python train.py --model="image classifier" --dataset="patchworks of several textures" --train_examples=145000 --image_size=32 --crop_scale_min=1 --horizontal_flip=true --translate=0.12 --targets=["patches"] --num_classes=4 --arch="vit" --norm="layernorm" --norm_position="post" --hidden_act="quick_gelu" --mlp_ratio=4 --head_dim=64 --fused_qkv=false --bias="none" --qk_norm=false --parallel_block=false --inner_norm=false --patch_size=[4, 4] --conv_stem=true --layers=8 --width=384 --positions="learned" --pooling="mean" --mixing="mixup" --loss="cross_entropy" --head_dropout=0.2 --init="kaiming_normal" --residual_init="none" --optimizer="soap" --beta2=0.99 --learning_rate=0.0018 --beta1=0.9 --shampoo_beta=0.95 --eps=1e-08 --precondition_frequency=10 --max_precond_dim=1536 --one_sided=false --adamw_lr_other_params=0.0029 --max_grad_norm=5.0 --ema_decay=0.999 --max_steps=7400 --batch_size=128 --epochs=6.5 --lr_schedule="step" --warmup_steps=220 --weight_decay=0.3 --adamw_weight_decay_other_params=0.01
Rows from block 5 of a small image classifier, named by matrix and row number. Rows with one number belong to one neuron. Each number is 128 + 24 x the weight over its row's rms, rounded and kept within 0 to 255. All counts start at 0. Numbers have three digits each.
After each neuron's rows are labels from the 100 images, of 14976, where the neuron reaches its highest value: "peak on" is the class under the peak. Only what is clearly more common there than usual is listed. The data: patchworks of several textures. In brackets: how many of the 100.
# fc1: MLP up (model.blocks.5.mlp.fc1.weight, 1536x384), inputs 0-191
# fc2: MLP down (model.blocks.5.mlp.fc2.weight, 384x1536, transposed), outputs 0-191

fc1.399:098118129160144176146105170112117115119132124109116144105153129132150129140118118127131136121133136107100070115122122063126130176127130127135067146157152091146124135138067105136157132093095144122101149111162131152109125147102145140091119113103090129104108142127160167112123134145122136186135106150100113141137131135104126131118136075124097157137156079085150113103122120183106149104129092117172101110111127150125109138118105140097149150126147118116126090108104101136125145141153145171108123158084164130098152152111125156146148132130147126159151109152112177124119088155122122123
fc2.399:150067146149151120111118095146183146116118137165100115126077095132097113086133167123157119093136106142120109112133142166151113126156172142122137146145136141102075131128157155117107112130169151114128084155142124100138119138119133077108101122152163156087097103159178142174099133114136122145146122106135144143148093152114182147136148157093121142108124124122160141135128169087155137157145110158099074127134130120134145105188115156124100075137079118137117150182122145120150134116119109109137146125117124116151148145112180118139127138098145125106176128118147097117120144146158118146
peak on: cloudy (30)

fc1.711:144114121124116174130107168130109118145130157118119122181116141075127155125112139124158137134134114113062143141182150140117105157153140135144150134118180111138134098146127160124114152153086121106124067156141144136147152172121111118141150152084143133120123093132171172119152114088131131140140142107149112101122151102147128139122138165108121156084115124157128132086131125110113124151120115118144088154145148100116106127113152145095055145132110119128117142162128098150157116148119123155145131126148191090170133170149191162105123152138131099159148155142099128120119107139125113122
fc2.711:100156171136162123132127146133137103124103090107128113112145094137103105127137126110038105157093166160092091134140124130148154128121108149126138089123139100119091136128138099155116115103125163113116100115136158119062106108128105099116152149121118114132168162114087122160143153140103147149093153174136128167172095137105127123143121087150130102099142123120131119168114114098121154097133107151130156124100156140095185166140103141108167150136112148142122140146134173121117119137116158152119102143119131146141150106105137128131117107101123121084110161145112123105109125131105083154
peak on: cloudy (28)

fc1.689:138114097117116167161137107126092174129155146191116156136136132117118181161140147159105167144132153143098126105167126136111099148158147125162127116140093126102122085135135187116111113142123148131117124143109134086134111113128092145101142115118121121119140143117142152136145153097091150147101153120117096084118122139143095175130150126124125137097089103152152129095102135137169111103092110116077112146103136086143130121152107163124169088124114108127109130130126159160133093102143112152186152111118152099135112108170121157167170143165104133143101133112102133127179204167104127152
fc2.689:114081119139153154104140100157146080125131097122111123152129126129143125093137120134159104156132070124137105141122128190143176121125108127131091100127135111120143142161097136121126111147113120153139129139129134107160090111125125124132135122151134114105068178128162145136120114107134096090138129188117124114135133158093124083136113101135126139138143119125124091119145107145122129134101133126190119135090080145132153109126138153105104122115141060107143123155147134113155140176124114151103117165145133135102120102156127095100136132155143187142175115149064156084163116128148105156
peak on: rays (30)

fc1.3:136145133178155116142108124113124054078137100104117116123122109126076126135124091133118113175123131058131122136112138148166141093115130111142147144120117124121060131132090139165120132093167140139127105138104140114135128143139142129073118153115166117094128132175154146110143115101095140109157157154121142110129108109128099174188165171138118117128129113107131158114171099113144100126112105092117114108088094103146147128146163117172096081110163113109140108146159183127112133149159110162123147141124129123137112137114137123092088167112101146142152122101139138165112161113138160170
fc2.3:097135134127109147144177131168065129149142094154111128141127168127073147146137165120144097114126140151085089182111108090099107138123113156086122128123137150154117112084140132103148060117080123138120144121118123126112155114097123192148126099096100115156146080158107114150140115160133087144117141118141155112119159120117141120142077077085128171102075116106107108142069146116102112128113127135125119139156160116108119119108108083115134124150136128124128079088178111130155170103117166100128129119168169108150107151137124140160135097131147108147112087106136114161103124148136133112
peak on: rays (28)

fc1.296:123131159166052133091123133130156111146150126153109124093157141126147102129109112161129166140125128114103122101077143125156107114126138126103147138162086150115113194107128151142112093177127122141119100100131090151130112140141124111135144128137133151109129128139172118200126113119149089125134083137112127155164095136119118113167152096143089155142129168111116151132101074139132062124127161120132120126134162105138149100117105101144125112108126115104114146118129091107157095107117177120166126149100127092121120103157169118119165143173144148148155142146150130176114119141123169085
fc2.296:094106173185161106142141108151105120076084101081098155108081114093136140130143096147142123107134136102099110100137113138154155174093116153129105136119129134122083097121135129168126119063144153111146135125137133114138139154110151105100122150126147081102115155122129154100099141157106185126106152150119105115145120126159118114105148181103133158142147121133127113141158185135120144145123077136153162122119151133144125127136102117094084145095165160138128103118125167155113125162125114129112144124149165128155111155100159081122186127161110134114121152156120105127138103146150143128
peak on: rays (26)

fc1.156:137112090127109157081162156103113121119102120157110141146153121184148115135164138132097129111103115087115073143106131110134115163129145111134145121126122145162118128111117161094172174166134145128132141146129179068138121143116102132165108144119115160107152129113089110166096064103105104121161124134147085140118095129128063145131123165117140117144086132096145162100084138093114120123112129110090117152073117068106112165124097144129126116136153111124109115133151120117119117172162159113084145165129096160131128141140068111129170126132085124149110167091078126148126143105129166128
fc2.156:140165139166146111084136095136074111089114128115113123104097102144152112109110130128131120128105144142111152096139114144108135063132091152140133117127093140090120098119071157156112119049153128144133134125126052160128155084117217094139095109119162139141119122118140083098098084086132097104107115122131102144109109111132118130118151085124101168129111104127143110125125148155099146110126153147122133134164099103132136101100125098151137139152146131128132150060116143118150101120095103136097068143116145144117127121103181113153100164137132142150127101148138123117103098143130133122
peak on: cloudy (26)

fc1.30:144159107191108120179137158141154129136134124094114106133134091126114144149123117150117110137102097116143062146114093117123164147136105102162118152124128089104128118154085064100156122104103133116119120100133130125154144101144131099128130123152100101126108102112142129148133139119164121088134130147122152156155136158091098128135143166105139133112144097165155110074105155116171175181125077131160119103108150164146145147136108158145103129105143103117180120132133107150120123152141154120139123069154133078104123109110142110124115109143156102115161133128106125117137128101110109148
fc2.30:145132125078129140116124188164150104122163131178139153148163113093214122131144142119152112128143103148162150152132168139157126147160132171119161105127147143140149164149151169137156151118091133152102137097118127163139154114126153127141127104142109109146124168127127132146165138118118133151140138108207094142148118124123123140130129143109096114167099141104128144166186133162144121128132155165102139143113159099139086140120147139133150183166080115118104124175130170132142119134088105110114114135150118123168141135118101142128134143127116127098091122133113142108142094107141142112
peak on: cloudy (31)

fc1.507:102141095158116140187176146111138084086148118126081130185107122105131135112092116110129147152138119162102120125143131089087083143163124146145180148165146117150109091118099116133141125119096157107118090113140105159110134127117117162099142098137145126104114135096097143143143092143123137117109110159146164149126080143150121130147080115134103167155155134116149129121114157148099191141140128062167117123096136135109157135134114135135117139105136105107114105125132161144103099151124102155141136131138164139139134146166170142125133171125102125102158151191164169129163099103087132147
fc2.507:094144116108140132119141139173127164107139148135128144121122130155146134102129138145130125101166148128107118153138095131109160114145126145113138135133127135100127141157171116139152151135108093153153135123137180139144192135124099116150112119082168120121126103136188135118157162127130126162148091115091108110115161134129105119159162121151180113156106138165112141121143135100102109115155128136081125126114139129171133183160128158097139123136144152091120155120168111133144113160146106146112156156130113144147117151113107106182071132085140150100121145086108119128084133120163142151
peak on: rays (31); cloudy (27)

fc1.647:123152113111130149110154161144090101162108135094124110128116155144146139164154095120124139122099093127131092137163113177109171161105183160179140100099150148172134154125117086131121119161147133124146087100095140110125125123086126132197156132171137110124092139094100123166179112101152110142105158089140109147132112151138135099117172173142109101142202097120098126140107075141140141090103142161166127133142155142115141138120132151154123123106138112135120131122150096151119126081115082152185110149116103172128130130111137124158165117120124092120110140118096103079134170135154151155
fc2.647:124164164148123151140118109080155155120177110135152120141151100108101127075150166116124102121086147134097140082104117073135141084169085082130105128146115098097160094145183152116154093122139114111111128162116102165108112137121146068130148115111111160120130144146134149108114151138153090084127121126104168115142162126107154124124175108116111152123136152121121114127164119128137157152144096136134129132131131124137107110118101112084145122131123175126165114154125109119147178152117105134118113113084128114146162102119156077201071161141109116110127121112159149140119097149139141141
peak on: rays (25)

fc1.276:137124120155114177120132129113161158108135113130131107152160137126143162184115149098168091132081132111086135151112160109144127164098122140173161093125126067129110137128121121135144192145113151099157084143151125106129117121126103117070099131108140103141118154149164138115126131092085134153137138144151081113135144145118155128129152139134118123166110151174094118148133107174099146088135174133128127153130113129132136163130122153200100136099128110141089103136146131166141110155141121132069177121157127094135133185083089167135144127132125118096121049138102130147135121113117130136
fc2.276:145123133124158178115132142116128107086086129091116163123131111111023127119172134113117114094150138102091143143156096117154152157129147145154119123121150123112141112117144181121151058130106179092101133129153119129182170122085119158118158151143155113150089105084122109126111093120123122124143103124118095136144103128072104132125155123100128100163144122123096144087141112123152116153145103128129179138100123145144115095154111149112129097137149145113125149141113160108136126163156155107129158158076151141122110104145138078109100180137120137128150163160138111120135169104119125112
peak on: cloudy (25)

fc1.196:103140137142130186072134164138107132080157090140077140112162102131129146129140165129096110149144122097101133106127089110122111136152108133148168161126124082134126152113127127100149141094136104150167090113096169142181128134099142079106150120126126146094147173133156151124081148108103126099124157145149102161111200112126118113152147209122102154107125120112106119131121163101121183151133125148085142119145151127163133126121119155098109123113097127170129121127186095159138091159140087114092119134154120092159184137133114132115148113095119147139188127120083104101161109115131126139
fc2.196:126110130115138109130106113109127127164099085146128104116113139135156122125083147117139126118116171122107136153139115108136136141137138144166138087119112136135142161090117135094133116099124134139127125146126137115158136129128127142095136111114133103118146132102083081112154141123094103178085104121153105161150070092086149127118118104151143108135144067129133135127142161102162114140136200156101068113109141148142109123145117119111114112160125130106111183098157157132124131158155147116115126146099161129136154133135144117129137114134140132131119123141096124140112118156127120151
peak on: camouflage (25)

fc1.437:150143135137122174161118118131116119142131113113107123135099109092050150090142111141098068117133153156135155170116152151102113191145121184155132104114139141121141127124144137138103151151120136145097091165155166108077148140150128148147147070103125106107161060110166145113119103132121148133098146203147131138156136138112088162096123161110131150111100132158106133100114147134160089131095126135105175170111178129102122086122139125138098145146125131114134140174125111121117094095118113120116148102155138147120087151127183128129089146136100089150098110118132102121093155124135163134
fc2.437:135109126097143164177106112127147127130144118149105159090106117089109143153127142132152162139088126141093083158173136150145070134107122156183144169128141119101101160123071141121139114073114122143121172165131123107140112189136158071124126126152142107134106129079138114146143164141137151130113144135132103138155098130157079100100140122137135137116154128148127149110148075155102112120119127102124127112151085098135130192141131120137141129113133088158121138121124113076139110129152074134130101129148151120119117093103128137114107151094163108113147147183115100077114151140117140123
peak on: camouflage (35)

fc1.53:116107180112154175114141140133138132093075115127132167115123127098096132128154125067135140127152113099076159123103137110087126156112129119165187123088134104114116134098083149145147114166124115115137085162150156116122137148121091114115111131155092092120127140132156115128144109135125113161137172152130080164140127146173103142131143109151090113100167122135145114116094117133171107148115098157092096154132139123134145151129157132120114136086097110129146132103108145131162154125109129119097126146174119143151147131121134120133096134123115109110063154110125103137121053159144125115
fc2.53:151176113147153096107150140125118105111144134107120106146161115069083096171122143142098130148116123163111137149128145119109141148120126099144167131099124104140106149166093090110149149165094118131127116118132072134105150154144128163104137142076184146110118080108099143137133132176106130126116110097154126143142103150116126137174094151107124119140134102136130115182085105115121114060143087118127140148147081147090112113162115094100132153184146140136132145094120147129119087114132123147142137167129113162143112122133104151128108184169100159099166135117102108124123096130138145142
peak on: cloudy (40); rays (29)

fc1.172:142121095130153139137102153111139144072134146161131126158108120119176121131155144104132140114142101140123162127107136117163126136120156149184135103156108113126121110187099104146126130140092151093143112146173150143135154132141130148122169109119154140146154146131082078158129148127151106121119113133121141148084088117124157117135153109125078167109082139109126149130111087096134127127150132071102150140159111134159174128136158120119133111125133119146130122142147118135132090121132137131052146140121152077128115174126108181142160093154110173134149121130143118100166132169189114099
fc2.172:106126135110107130128099132105143133112128132137118103136183127092077128100147153123121134078069097117127121133144139179128113128134130105076094151086115150147127169100068162096089165099143147169102087163138125099104105168120125129117145114112094156095081088079183152090096111135095119086106129109129109106115138104102142145154151118116145141134116113081128131147113135123122139087133109138119161145166109191106130146137140144142155132126147174148115109122122127125119098096131083136157168196134109114143114130115155092143093177150147097127132100157124105135124121141112071125
peak on: cloudy (30)